python train.py --crop_scale_min=0.3 --init="kaiming_normal" --beta2=0.99 --lr=0.0046 --eps=1e-08 --precondition_frequency=32 --grad_clip=0.5 --ema_decay=0.99 --epochs=11.8 --weight_decay=0.06 --adamw_weight_decay_other_params=0.01
Rows from block 7, named by matrix and row number. Each number is 128 + 32 x the weight over its row's rms, rounded and kept within 0 to 255. All counts start at 0. Numbers have three digits each. After the name is the row's rms in percent of the matrix's.
# c3: 3x3 conv (model.blocks.7.c3.weight, 128x128x3x3), inputs 48-59, a 3x3 kernel for each
c3.4 108:104111104158119099154175115152149139139154049100147023090196117129119142106142096120126127137110117120105084135152124190130146084200162127125110159184148114152099068136156090097148087102132145115182179113123227122034176115097132118088135146084135104110109146129115100109137158102086138091118076093073135125160105160118123143
c3.5 102:053122090148120130174150115156091094127151090174169117129190171152109150078109089123163125110104148134160145120151201102081123056082132151220088151079113126073075124134087126113115181151127193120138074078113113153091156133152227108081168059053184086133083097165095185188133052100167148092121137130129121117133169134114086088
c3.6 098:128121105156165097098074092114096145105178137088099118112167107120121145147077158134127155090130170106103127152097164073116094108129126111131140101115115150048150125128084092114049156083113148153141090139125137097143117171128120188185109085123144092170121009135195191127098123169126167164100060070092141154138107085085104149
c3.7 098:121122086119151147101140170146086152141113127148150097110088117131143051142107108142114084108161130103101114153209150188167179149109121152060109110095136117177125150135102160155148103089150135109144102119138071157134126118170042128093103086096099108084161101082133133128145057089159150096135123124105075140125152129113195141
c3.8 099:076138177162137106167078159167164086118171150149126110130150093081160144129172147101241078197113153111118097111159138144162199121164152059082162147134100094113102181119118149203122123091093059084154115137096130125107180118165155106171097122179092121190122100120114160154115091131130094158078132089138175148161151107054170154
c3.9 107:075124142069128142052093149138099084096203104125159110169117148091114117127136096160102175178131149102119098181116141096091146124136149149096132068169147081132162145153125113142147142109150117141138044107150107127154145169101117110123085148119105106151121113128171091073112098116119183092105097061151129146143151073151121116
c3.10 093:141160107107112142091084109160136011127099100073133169077096109082111061091080147145108111178156155151151188140155136134110069151120150064147143145140144180151162111153135144112172157195197180114116211104118157136113131092121076095095092101144124067162116128154165163062127095096163125118101114179128145150170095229142186193
c3.11 104:147145157123101118124113049132149100161134115166190092153147087099123122156181096091084161110153159144150119129151108123134123104140170128113112178178141173146121114095107067079133110115109157104107177137150190109151138149139187094142199053116109104143120146118088028153195122128150152131146211100103115108106144093172123122
c3.12 096:144146120129147114126134143142151076100138114109168132100154135125097125147153091129178125149132120084111142159144124154144133092113112142140138152135127152164121134163104178118124063127108132114118106178088163173045154126158061145089130129147073142132096118131160170156174145193135112083080112132136147160159142109116078160
c3.13 107:086176106149099141100104163114140144112118138160098137082205172183138167155159079163167130080164179103169132073114141090148151158105093120090109120154144120151104116125074134121082143113129140100176118100136061178134076079101154134130145114117167078182159115067130150116169076141131118150082081094145077123123132106067077153
c3.14 115:159124095114090119168117176174138115143122114070155097104121116088120112135155124102135097148094154170180128137092143122109108121116111200135135122110107105152119160138138160155167097091129103146126138098145132189093157187083068177100140151124043134075147159132093136129111180156117143107098112083154140200086134176107146096
c3.15 103:080082095048103058115133137149167142127123142149102120119152125111148111144136101147073153171139116101173178077065151197126141128135142062122074137137058185104129129130142142103077086141088105114165181096164190134136142156105157142167125186136077077133103136188098170177090138135163119124127139129125122114060103126156144160
c3.16 112:148113143094078082069091106157139096129198146082167153112173120161180100120123147120148125183165123102132070099144095118187137113158131155153122128111152129131123101070118089121132142152091152131135074041111162076137163192141193102173118022082189174153091087159113051146177114154087104119110138156083116144183163123129155099
c3.17 100:101102136180120122144188127149086102152144201130186188167188091125119119159100050112092125131103131095140143151118170131141126136168132133132142093085104152095139106134147113121191141161150060065108102159097165060107121163149163156093149146096142135047127131100076141065121095161141092142103175092140106170121142140109160172
c3.18 104:116113104131163173080130106115143169129129099131147111090076107109094144130152081124211095137132135165074103164079108155149153092138177092191126146124098133084118088153176151181151141102068100133151137149101122106058126078128086089182132164158108073098073082189066168137117204109103119165104108141155133113156118155109123154
c3.19 105:093111106105165143086097083148108121129086035128107132113156116146143158111151170157167124187117150110163130170198147149110202106138147172084105115089129142056151138125122166121074176166111204137105107104144173123121105075115124143068058136142126114042080137100067074182148148124060055164144115108117121130091138205133126138
c3.20 099:121165160076173177118192155149134161159142155125052141111148170115120109181140113205105148140090149083137150111087107100152057113204108128084069130045096210091138189138077167169096156135089095085062077157168135189152130245178117162165087199093087115159194151063116125078082100136096125170138114140145111126134124121113117082
c3.21 099:102174106139118097172138073142109098140145125161139160061105152133072183097135148106148116136126109117138125118152176159092119151160114140081174167136096133115143100123167155153168088136107103022135145142195080142121125123170115123148099131143122177084118132121200138071117094162124101107108154154112105107121159078078152118
c3.22 096:119093102160121119164100149099092149094119188075136176104089142137132185095079097135127187160115199134061158163133124129141114198137106158128149136081099124058129173094152097097134114091135140082088100151179112097196170172097137155086094187138136152133117169097146121072092151163137109160136187141126060125064150132118122166
c3.23 115:064102121086188118121118092120121140074143150095131138130110119121131195083127201144141117175140158090176074087116135197134155129173094114151127095099156139102111116126094131138093069098127078173174103082140158156064125052134071166102105096108127116149122083097122147180146071160107089156206148126122083127161128081136120039
c3.24 113:119113120115113131157170153124067122108128140151152113126135099135119133128116094125141103130141164096113065087129086195151181174174101142101133097118120090113161147121166103083135103067150150123112105095119121154122130140168075138141107101150205118154105084113145138125118079122074081163137145157107074121224150146133190122
c3.25 110:154241152148137163066039076065096144136157148126166166103128140096089146133143212111109128137132130083122147189158171159149126134076087074125118089109147128154162102170157146138067133129148104135175178138183106130074046072131095163163149163160103063077135123152167142127123121125138147108091123142136116134191141138154147116
c3.26 090:114131148120134160160136154108108100128083176131112138120163156136072175192146187174126096120126112093069122113133095108120162131097038151109134130121090124121090110108143140140105126133035122193115163114110125077086165150100219115156099135150095152111139117054208150085155110165136141146084108149099120109102119131140097166
c3.27 095:113087129108111104133105109093167154156148124082121178111121115091117123124139124164173135161095126171135171089126142112147111111077128108108099085120079108126101081138113112107094165118155088109129139137127103138104075101160054119132119117104116197124128100217092175105132091077115132112149072134169065101096118107160103113
c3.28 094:176116159177076128170128142140157137170108112156139129116174121143131116080139131167134143255164172192255105139152142113146131124099121161154124123132146153158161094147160152140159138165137071116062128201094133153109100089104115089125138088161094173143148123169116171108197111119180148115181140113113166137106158111155134169
c3.29 100:122134169096111081092065093198131108152146088137086070160104146126146116130156143108121126189151159123198188125115121128131074130157118141102154099122092107146158174139156093090090101092093111127149160108071146071113117128110117141156091135094101119120126102164116129147121108093100097131149160179114141108103099108106125141
c3.30 094:099131092117169131193108034149123140149153162074131093155150157156143136096043116106095132075127097141051025125135133181122120115127106079183147079140155083135087113104109136134151090076112113139107134105112113121154151132178115154147174122133148159103097111108152191138091102145143115118144101118132068124090096145113075122
c3.31 096:142102135104112129125103088113139071152142080131123164088085126144165128156171166116106159133133156173167147146104105125166110146142122147064029160141092140152139170100108141142121156160105151135114154146060170147114078121137122121148136087110107077144143115101105180158088110071153109093113094137115154160100123173142109124
c3.32 105:076078103102141139133128090111124163125142062127133145115153163112120112182119111170147182102153081070103120101053113149138098187206099136147132114140179095074060146146138154158144123108133053041142115137159150109042113136127113101141103120140107154164133104059124169098160160106132135150060153197125159132097102146055104108
c3.33 097:140114112114147123078095067101153166157139162057107117156187185161122183162133115139125130125112161139205140069132099116125119117170168133165118086120120168124157085073081071125094083143139131147130123125117098109121130122078161095157179156138123068130119097051146116136186140078154169096118103140146162137114116159064120105
c3.34 108:133094129145173108088125130121128080150134136124067112081173092121133086155119083127108125117129146097162097112122053094137135105127105050168102085135116138149125107158109178119168118105133193132137106083174106071094115145167104120108076077160151099154121095148145107115178064119180110135135156066104135179116158081068143067
c3.35 106:110099122163114058146145081128146172141154145145150110127123092132146172112074062126122131119164201122154121120123112144095124176138114171116113175147134091128134169127130081134188151120150169107072123071067147197160164255170155147157135074142118201127108155222148063111111180095141157109141183153127115095138131116187137113
c3.36 099:126064107126110127155164106111114126114106121136140129121108167120132098080108133161117171119127146144100118110190093137102123095097089116085081108099099106149148184106110121133155140183139165114086105130119155198185077107120160118096152113111132058140136110133142155158061112161118114051073105090139121141146094117118131131
c3.37 100:106115086117132038112091125124057141130131191136113113106135143121106109175148152136135162108100120155113168075129121083087137085092159147162162140097101143111105098095122113140139146096059114115150110175111117121111140139117135139110155130120121138061135120165159117135110167123114136135106119196102169099145121098148133127
c3.38 097:115104055121138130090120086099108179115148123106175098150099111150120110091107115113104136117160162116180165118161135115120152100157178161110139120153170152144173114128096126088105064141151137140112123127152119108173150111177105113158138122141157119135129142103046092106122108134091162088110146170106107078077124187165181204
c3.39 092:140137165126164100081168174041108068061156112071110100182185146172155095145094107118111122129117101174071114120170129147085156102147122131131131169080088098128096117150120170113144148141185166109153168125103116148108193202158188154131162127135142136108072133120152097140117147134120089161121117160138109088164126128154137097
c3.40 100:143113119088123141119094141144157157137134097136098084125163132182079082157109097170148118115123121122131080174145154155116108096081140145113139097126125085060121125095106122141089086116145129173158068138125116127117175107109134154107085136122070090110128098167178214122157117144105148108119124108188112159190147106092154108
c3.41 106:091115120105133162061168114124117174154095151148093126144085140158091149135063118151113123136145104102100122081106145081118164106174160167181132162090129112050122148194133187117147133148155138106119153115170155129126094106093078095121124129104154124102112143136146143064186105068138150070148079153128124184063117195118068201
c3.42 109:133161134197092093116117066108109125161130100111111084125135099157122152146103153126163097139132107146139149119090128144140124147134143199098091178143104099145134168181155130119099052067073143131158162141115141091069077131111143132107141147166159135126159113088183133136173151131221081079147180097120132171076138150126085104
c3.43 104:141123062127104123160140159146160136168192094106093130081126089116132155134104093143185183108118161079120088134157161088113160158115116131102147111108136135063111126096148087128133084159165172130159164119157103103152087094129117130094143170133161147106109123126108162109126139128131116131169111112144116176140127174126099132
c3.44 098:153147112164150125089117142120164177161135134123082110144109128147126150112142110104111138075120084124149093090080068119121074081110151163136113159168152144112120129141184155130142114132114117079098114149079077087051109139137138136104158072124093097195126119147130098116130145136133122106120121147144124122163118145141137115
c3.45 097:063086169176118104166142074154137124149103157159126154093090099054110171091171143114136157136126189104149127092174116167158138096152121108108151125070117094118141086064145128125133126103124158096151056106174157141134143185126184095091065065089094108114050156094111140128099087128080100103136091139124082102175083142101143161
c3.46 093:117111117084110048078091134108142128177150177156074123179159169143172117167105115132150130113131136168105124091123123126121141057109165183113104100110114163111143162131195113101119140105138114113204064111139114079090140133124162121114141130079154147156151136109155113118176184070185096133146182110082118106094112139112087095
c3.47 090:161122140087124112138116102120104128141121129137154038141091103086126093156132110138181166124122179115191141114128101127127132101164120117082153113109102126161146136102143159163145090082132109097115134131118126094162114110101080113110093061088133142124153127189155147136140079080090105189142133142120119153125144092130112111
c3.48 093:167153208147000189165169166136103115118146106098172192115109078123110098164117092097111123109140124123106145152115061175080115139104152117108114073133096086129105164073095150121164126108107075059051165164093165130140146163144108142131105119148150155174152118149146130089179119160169134125125118157139079118123129126180110089
c3.49 095:126140142151122131149111127152145160090000180104132190122180154103127132110122188133104099132099099151163101072080055137128071146103113124128156138114195107119129114123118097135134113116133056133133144127038147141152092094163118147147106121124132176108183134153153167147117127127143132202180116151080124165089142112162153134
c3.50 107:104187120147171178110215197110104163100136159135146142101139123101018099094133070110097076203182106154115121127082193105131139112156125185169096144151105151132157108156150119097101125107170193146032089113144063144130119094125150089100128088083125103118081113103119130086108118148090121125126098158129131118166095122153136125
c3.51 091:090140149084173142080070081079152133102168128126131161090163104079141147056107122137151168202000234178185138150150126177173165161183160140154080140093122150144125147083072119138150136156142099069119154139102071056088104097160089113214121125126082098129128146096090097187128157122129141162117137118175146129189164133199148127
c3.52 095:189114119166121119110140109127165118105154117126149136105081117144145088102151095116183177126100090131159124089132047225000180193139112073139143145121125151124148158160142089093097099115161156102122098099037135127063100086065133108031097085105139120100084145152107140117102092061127124105107136120128157171138132137136110064
c3.53 099:106174189130157059121081135209115081147149195143100082149150098155104112131110099159095170163155115167114156050072014051155112101183140146184222151000149151166188117147112147100096152137154113138109124124124066124140055150126112111120100041124149097158208126095186143069116120167132192134094133110167158167194151105107153151
c3.54 099:140138104155111162136158210148122111106129131122141117093093127117122140141105120098135157133178138094091134106122120156111098158129135126116112046075112096115130152113175166000152101131115067052111113121146133090098160121112141098130143161116173092105072105083123119132169138135119137154119121163156120136147132091145097160
c3.55 095:126138070128141101097085110121135158142169075152149136094079141136126085161162136130186139166158151166192209112097147119123120102098121120124187100185136126154132126185128185144155092180130139176152193000175217232166131092114110092071093117102107167102199154103128196172126103140134108095098106143120155172083128127137162164
c3.56 101:079157152124112175124138157056120091152145110169093091093142114104117114137172123130186092116133176159089141076078086081115117091163102098129131151115156168136167096085071165145112077129099163166163116152108090119122132188116115000111100164110114137107130128066077156114121186095164135122154102087123086122083099129145138119
c3.57 093:159144119123131149076140129093107072138150083130159085090178123113126125172095120131192122097131226086117194135109059181130168127118182067078125076124189150099123121095102128134157147133118116147211116187065100122087124117102115121187158124152107155148154000178153162135143176085121157092119096114082151076118112118134142190
c3.58 096:182221173204114134199232180122088034112154040067076037083146149096061134080077119151168140133101101152147109157158148116122139168150149103104096164212104144160190124121098112117125082056137155174145162107125120154079131102171155103162129187194123106147112143133102129123146121143119039119136127139076128128131116160127119116
c3.59 094:157109104131118134113141162135164133107116182067141120070112129132108146147139142158149152131115139166119098146210187153131161141089056144140157091148170223189131111132142119125122185123164135124125132136096181117086135110122149121093122116119163051084142069049127068091146132122151104157184119131124169159162000221131156107
c3.60 101:135118095098111158130161144120083091105119108114146149056152171108102151116095139151130115099132124092132120172153153140139173121111115128130152053086158105155163148140095127147114148106116117112135149148116078084139142128123106100106087124068131118136161099090141147155095069125135091021139147138163125175169153209140135115
c3.61 100:113129141143105165088080108147115132111136104096158133094092174094120149107173098132136169138130168135184068153118079074122090150084176115081188153160092125123087167114110093103143150127094136149135148084107145177155139089067100162115120137114156142095112127169100127206114139125138120158179108208096126140116151141087154146
c3.62 087:068113092143130125122079099079126111126119168148159134124164128140135116148139120136158083107130148165112164143087149089092132179117178112163123167121155148096161070105132098112096139091145095077108089097133154126147123128166205113152155146130135142103181150052164115131158145141162063145093140159109064069061135043093058063
c3.63 099:092116106111117118155142112136142120107129056090126098118119133141094142138103164153115141149169160152135117070072123115129100142113078159120152151074132163104071158111107101102075089088066181185123080184126136118062111138153095102120093090184112172088136114162111114177124124099149109156149114127181154149117142159101082156
c3.64 099:137162107147058114104168116132152087147125109155167164116139073150104117141138133121146107166135129154124115131117109105133138041135155128130080098164169131121152127116110096160208122168182129109236132143174102091205136143096145123087135079084103125134136102106140153130128095045103085116119114142127108097109143148163131107
c3.65 098:136121085123123166131201131120175113095110123095095132124098152090066148101121157170154138125106114127155147125101099078151162163100115087141108129124149094086135094135121153183093099095104133105204101149136113083145129108148125090137096134119093170171160080106138076085155152133201098142158154156122158145154153175137200143
c3.66 092:163115125048100147112112097101145117161137171149080130092091115108157105111118120151153110152164186086145123180129178079087088064169202135132111101112170177100121116136110136151095156181096052129232098163156082120094115161126140110098087112096117212078102161160058123103086117114110130106119136140086101133135121142124176099
c3.67 104:152139122123134077153128082084109115121086174108128169082133104169168158146108114085128136148195134139141170102166088086135170181123179153158106140147057151172073130073126070134089096133142145082165049066179130132136102184109090116118162180131094142135131092046178157124089155133113131183174140080162148157112133164094132126
c3.68 096:117139148139146117118083166073159165117135168119156175143112137149084136084142145121093078178111121117173145153049067136120099118103116139114059122143107136118131178114115131092106148143149098085125166151127186116080150200200123059125109080166114165122125103119142199108142134131145134197130194113120142114163118200160185184
c3.69 105:085127108138136183160142092115103108080147102093139196075130067132153120091141183098152095124104115152099135090136113101099074086124130131109149106116108164130102148187123127113121149066039118153146171131164129085081096111109148121189138094183114096080153146154113082159145098100105079103124138153135127144152087081150182174
c3.70 089:097038108180136114107129176125128107087110122088087107091124112073114119119163159161171150184106103131113123137139184152135130140167162073130081160117121165102092101088091107129112132102111078056135167176174138142095104095149121127140184149134134115114155096115110161141141160140159131123169157115139096132140121180115117142
c3.71 098:133150114102104154146105131153119095149142159150171117102108133052121177148176130124108152145159154120066122147106113102096118113170149088119127131115136144110111111095122111161159136123114055089123064150169085172106164201152135132147120076169132135143097132158093120153114142150130140157116134096071093085117131114111150135
c3.72 098:177116096173086217203172163158140175120158134144078116153117157146112099127169121149136178119138088130142093133124093145142117087126075104125122180076124151126083125086090141118126126189130111126086117140098147176140192107105161105141129156138090162093126141103130184129119135147053115142113072132138149113102144177080163168
c3.73 105:100144125146152127101115094105167137135115128086128144057142144139146135105160156099133131158111083153154128144211144183144146136118123175201125159162080128080110132158110132113170084119095137073116189149125096146132142120094182109138144086155134129076063121170168063109155100124186124119081179119116139153143086150153124106
c3.74 095:093129112114156111118124103156103077145121099146167162159124147120134128095109156098115111164145138131112132065146126101137102113162102104168109142150112137142139085141130105167145134136132139188118067139138099182164104082100149111083102156133147108120089141116151134074098093089122126187145121106134126156120162076093117133
c3.75 095:111141128119110138103162097122067104146159126149102191109097090060122144090108132130122117185141143181195117096203151131153201134107153141144141115150134109118135161109135108146112115074102135128136070100122159139151174148150147120105141138139111175195113094223175056115096120098109151097153141095192111138094114089117113160
c3.76 101:166088160115130136110165106107114124086155131104087093157127090063135092105145114112141086102117105111099111068079102114156104125137209125107135168111162121094119108131089071116114128026158141145078121162097087117067111124093117157135043140153120099205094022124149110062135110094135148077106112111133073094115131076161128139
c3.77 096:124115065085113119122170087138126102089144136032111163152112128136137127129169169126128097138168120157124136106117219187139082169127049145136126162158114133133103176157100131119031122083136138175088084142161121140116153133130096107138145151120114096134108125096143135087135071082153108133136140070124016145182137169168136173
c3.78 102:146114077120141143109152123138144210091042168095107163108163160121133111148080125148129126111131121118160121066145171151113148159150213120121163109074128114152129133124110144129150132128092131152108105086125101032198113107148051095138099105060173213121116114150103053125148145156092069090082108179137085077114141171162119150
c3.79 096:107193164145103133182142091116123157147103164142140165065099049117119118118067083092151066130120151119160099145125129118127129109120062052131123099151143190126096139082116114125162099121126133138091113098158176140151164135109157102100144074109136152143130208125145151118114115140120142100128097111136125114116163082160115142
c3.80 089:135128130144122108115137173119041134155114153127088132144092125141090105078076118103123142086124152111158131125111164145134082153155166136192140127119103123124103126098155172135159111154132146144122144054080102119117169082128124157047152073067139099092163160114132148161093102100138150155137080114137143128161159153137107134
c3.81 093:107111139184163148122129091109135161187184153136122134163089100146145147079134067121125127191134141100140120157110107181123071118103132123195126165140127092106151129112092094097100102123110176105169161126104095095156111107129087134077087077093131151096142148085133078123161105181110132155124059157126156149134122117151064133
c3.82 107:108122126141120106116172176142172116131123150085110105159116129103140191120129125088083087126168147108156052133097137155131148077092150135101152104154146108093111103101100123141127139160080148179157107123127112140165196194187146110173113130122167186124091105084143148135150107096082090180080140168144141128161157135104107112
c3.83 116:109161116078178129090079137132104100122137096193176068100109146161111096144113158138103116122147084165165072197202152061153146106058051113131140102092094156166155182100158180114107072132081163108127169126097145130118160100077094162162027078056117093119160114106128197163109099135099094097122145148142131158149116120154140154
c3.84 101:124130087120115118113145057108129116132135124139075094159072103115087059151096065141135120114165124106159170117178194114137166138111110119147128164136159182110128155166176132127153151145131168120118105109157143117117117090126142167137106135156121097107144159142112094151155101125133117153107077158114238138066084102070011051
c3.85 091:126144099109125123104126155139140176133131145108095153127074147086147127088123165185154082099113129098143097106108157122144085052118092108093077119114106117141114107149131133105156142129150074136118114112103105085111152155178093147140159113112110095087137154079181106140095192125136137142058137185118115105133106130167167157
c3.86 112:104118109101162132116134088133147097135140206111193166094133136072104092173151103144128170103123163152133115160090113129115103141102133115110105119099120124143134134089115132149120119140148089145171138140048142141128090173118116162161119170118050102186143044082175146089143156124167134101104124093183160166129137119138081076
c3.87 099:146196102141135178145131090123166112126124139099080145085080142094150142137154141112145118123117144119100148149045149077103125103135119130172079094100130118156134140139175151120165132147117100061134081181175044110091083093113121086158157139120111143172108136134122107088132186111118132167120048138129175135090088155151092093
c3.88 094:103100124130169161105145129110115127154163106132128150077109092114132155163132104139187153094128203131140199132131142145111145107182157133146144132109175166148127096080105147117147128138142116187123116072130136119104163129140097093110138108084092098164133130105129151124104159135101133110134106117134121102113112148143117090
c3.89 110:102101123170099161162129121115126132148155048153086118125100119136133077157093100104144170126117090123138143070085113139135177074119152107198141169121117133162134160149183168118089086091134177155090166092061071113176149141090124126169097118079135119151099146132140068092135096143149140100121057096151123159103099102155170100
c3.90 094:107092117114153095097125118123125157139143096153108082133141166087138130228175128173183170157143135154174182063136108156085160150106108108174117179105144067108088103176142169136089181127104107161172126110166114045076093111130119116133142079109148134195121151102180119113126159114103141144154119154120092103072136130101131117
c3.91 094:134119085103147136125103127098169116109125151140082059068146141117106149146131120109155129128129164138142135140101081148122119110141150102255168122123164144099134184147133169081173143137141164117109167068165119214217132160123141122089163169132148124146137123101124162142130184090143132138089118118133150134081115110105100151
c3.92 102:094093079090125130107096141159116178127119150110183207164168142150133125099108139130067098094151152179163152136147213143105150109060086146134157090125100131151140122122150110077114145124096136115093144094141106133097149116095117132154059106152133151133098109097145150127157122176088099160149122180135139121144147122150145138
c3.93 103:103117198160122120102123121111147111134124142153122136116114079133079150159142151173117147122108156177120136121129063106128102140131106119116171107115087143107114161038108077112120196138143118146142191147117099165104125216120171139070110115099101142148131132126108132139144130122155142104129085130134156140177131064144177131
c3.94 093:115173166169149135164065104132121183110141080125119082158123114119093152148138120127188085094161135190141107133113092126112124148129137126139100094120109136137112079129143120129153090066059106098108097136146141153066117181130162110146131206164125083140143121156145178118178137143146171151102139170082110168116094188083160120
c3.95 100:170130113129079125166099097111126108151167071139132118121153091157143019157152057157137124103155120100138099136067095109153223072088115162136087103138116128142126110121178128072144159090137073160112136112060129055094116085144134119155141071082097180171097116223097076124061166148119193110110111154099087171083119110106181108
c3.96 094:190132181146109102139125141158194101129161148152139166077095167122107120123044178102160134087130095158129099134085112166140083131116110063143136109116127138136108098115159121133128115124123115108164120102141064070124145102137134126085145098158130169160134143129077097181092115166115123248134141222125112122091160075127139131
c3.97 101:146176100150121075157098128099174093179149104123141119142156108148121137098088130138123123139156140128126086163102191115103164080122047141120158210141141125135114159167142124126105133105131112133160149138065133211110111138115172143138157112098118093078135151094112135116099142110144135143101163144129107143074086130110125167
c3.98 105:085097083092109144164145130112162131081104153129157118158144122131100098126142122123104132146136127187178174099090124125091085184167148169120088100135156117138131086043097106098086179204173117136084121166132109150162128174119151133128170117085122176181198106105111080120138116085178146110101085122138065101142138138119101170
c3.99 088:108123118153122177100149112150093153137126114111103103153141095107141147107124126148082159082124103096093127123114133141156175134112115166106125094098094106125114132068100138086116086056070043083144104112167104052059152105074167134106146121163143169103170108135105096172153155116093132129109103140110160155158081090108071158
c3.100 105:159117117134135151157099090167131106137140072118078142145178142107163105109104114143141134139139147083122159093111188133122156134184123113094134099078062099152131081156116095155093133064111120102108134111136098112122107134123123156034127141113045141064202145069171142080105157121098132159111152126150142092075118124111144194
c3.101 100:102137137114139105158120127120159111093107156096101094146117113159136154121134096106160105132131125144183108070083049095147080126200115067182138133119128142184189099115180132137101158107149221166111156104122126117102161138129179090141125113153092139111165129107106091168124072121177150152140140151155198112144141062142159071
c3.102 099:095130109109072125139145143076089131134136085108105098084132111055175141136114142090103116121177137101115123090112141116182177118116168140130119084158158124112056192157124101136139113113090157079094109139076103109148108059111143086103130154165166142135095092199120112166095143153132149111198112142117154116155143093107131087
c3.103 095:112086137168165141172099148150170097135147118109139108151112099160113131105125183075102187121168154123122138122084162116120101103146112125159180094119081105103094157161137144143189099087113170138169136112132114119124181122146199145177185194150121130146142118141124124121117088138162117122137084117100131119095152138126176107
c3.104 100:116157171111137107118127129116147078161113068119032110085107139078133131112134175084143062148113115147096106209157192166108131143142144149154127137117162120179160100166122103090155057176157080121060102170141133145089111119149127111078093119090131142095149180100139121060155108107135119107115136118126136141199150128184095155
c3.105 099:104107139121129135156180142136117094118128117119103179071126145124130161079125099148075050108163042136114122138113106166099112124144097125087076090126091119139184142106071082101056105146103108113072180128120172143100122152158103135128151153149116151095136176104102125146106126108164085097139133117173147121118115096135131140
c3.106 093:116122171225127134126149150156068139131095091130077138075108156054120159130105084147159121121172133160122132113074144159108077131148090130203125141115156184074136163094151105136107171150080174156119130051107050140114114073108161132036091126181122147153153157134197136117119120127149132086136140058129127174161141119167121154
c3.107 112:111095184132123142128128087115107127080162136111142145119134124135138105128121110126124137134122205113160149117142133134144121068123150087097118114127166105093197095179113116179109114165178133121113123128093183134113150147073106170150061108081110070106104084196147180156071070131119107136159157123077098160155128147142057176
c3.108 099:147087082171145134160163162107158147102189092086124085066073083066109103062147159153106119087178110125154116087138131107147074130107169161116105149107178067128104158182141172134129109117111137047112198078155217183122119109114105139114097145146121126084104108088155129146137117107098080172104072167165150159114145182123152174
c3.109 103:146130112136115133101137172179089107155160152064128134123149104162144152214161092157170139110136112127123131107166180177119151114179152165136108103084165100125181188128126160086079137093095115123155162143084127066157116124110091090105115067131099102111090156119101180060181098126153098115103132133057134137115151114150087141
c3.110 103:096086150080110071091111147124105073132152159125085177125122111163160119101090120119107116109127145127142159170135140168110155122098101107144147163103110169108136172095079124097066054093088114137197111150143102121171101085145108119127098134166080184124101114107157084066124116044168163155182166172078125102162149181165158143
c3.111 100:141118134105098090139139110165163137158143118111202052111094206090139146092130157088089091192123139174185129108152161102127236080118174113150139127129193119140166078088098136137115111110135109102078112100080160154101155161146114122125095106137119132113129121121122090118173180069137136112108171088179154106174157161132171149
c3.112 099:076150138163124146147167122122131101072105124139158083116084090124122104144048138080103144126132134094163134105073098123156124130153154146130103184138143171128146109147158168150170198192159136178142098102127046124187138147187151094133092100118184124124068119160167090180145141129081117175061087128143115141194149134145115134
c3.113 094:135128111108126109097098059119075118166113136140098157127178095125116136154138172113082172145112132130102091196145192167113167147098133130158107175154129109153146147143141118104135077068108180164115125141164124168145106077082106147090142059088154078113095115163146102163136155130091098104125209098183172119103120161106110180
c3.114 093:093153140154148106106153145105151185123127162108120155140148079184139165125108088113102091153136149128141113119150160114154142082126144098109160155126163091142141128114096092088116158129111110164137155156139093111069173139105138150163102127074154118101182115086138196133107140118100134131167127141125099154103117110145122139
c3.115 111:087091124129203142139134176104113188119112148195075103150082158162129097154125089121104112121145147124123085116103090167160129088205234123143142153098117101138152052119128113102131106148164162139149156104114140094149095138109096122140078094124114122129112101062142143132120145091122100132140175112105139116155105094121176140
c3.116 099:134147126094144147182124078097105095112130117153146110157151167108142149097065180061146130123134089188148105118104094190127134098150141157122135152114146151110140109116128128140109135123122126101120241042168255216174101104180100116164138127115130156174138138133165112123125106085102095112134207165093157118109119124065082156
c3.117 104:131092135143113137135186152169155102159110093141163157137128071139080164162167139102103099138137134135099100095137109160085130145106137179115086089125145144176099127127076151129146118131150145080104115148168033130186134165154132141127110090125084128158114143177122137101173185113124100131121098096118086127081134167142196138
c3.118 086:099161115125130120142094163124130154096128112103104126106164136109128153112152129163147154159131154123123094163210173172175166159171150172099119141161137127187187144136066094104156112150155158138100141119112201134137155104147130084114104107155051124128146136091118145111142120130112124170152155137175069148113155096114081123
c3.119 123:162136146155161153085115165070131155117110144160124100135188142136175126124178136123163120100148175142101072110105100168125127103136142129134120098163126111087132088111108123125102117085166159099109119105078127111189171146133140119119134175112177109070119160169092094189088131119092145144087116134128105110172129126113169115
c3.120 103:154150123167114163110124157100087096115092138096112143156121077117153137165161177187151172110129157137140158121174121126136130076092115144151073096128142116121139093151114134156180135188113153047137167057083089089130151172116098143158125127105070132134126091146145111139126120137103106089147085088095132090174136089109111085
c3.121 093:125127130141147127110113172182145105157134075119138140206132161086070126147142143094106111101126086138078115132125098147141091146169161149069125075140120098149142152136122094135126149112152154172158152134182070140139177162094184104162148159143167167082120127133118147150163072080157112103093097171131168157218106155195148101
c3.122 090:089154064136110087119128103184069132161145118107111069096114192111176171043128159127142149123150159148110163101139156097088078156133142138125151157136116153190172085138092110125115115165120189115118181119173155160171152058133161121118111105153139104116124151131101179141126120174120141187095183178077120104101164116084102132
c3.123 105:124175132162149109100135107145137046133111039154109122124112128118092142106125095141100131135120117154132126119160134011130089130131077113140075149155121087141157157112152126133124145114089159122088110100124165089080141134153122144123088108122121159154113042108163095095134143097148151139140122081113155142082138150148121100
c3.124 096:157143178127134169190117139077057090157105135092093087070133071058108100122123174116170155083129173107071112135111156164127097107146162150162122197084192191199149131154122137136165143140164126183103171143098119138029102154129097141079081147125108130144130175063069105141086134149153134094129111119129155195154120119154153121
c3.125 102:128079131133104104104163172175161143087073133087142156076100165086153166135127125140102105144118162176135141149182089118111137171150134061118135146139111146152116106098130100120108135168129100104143027142162107180150169107108103125120099124110102127190159123053078069129078130117127132171134115125128100131172104087115128124
c3.126 102:140134120121102175114083147135151109102114144099160150073116088106119079113117161145123133157131150132107133117070128138168137121150173032084120081135199104169197118126088083137098124138136105163141123153155133102105143136100102125083157120091134194157162177089093125098110159071136124105121085131118142092172140147124151120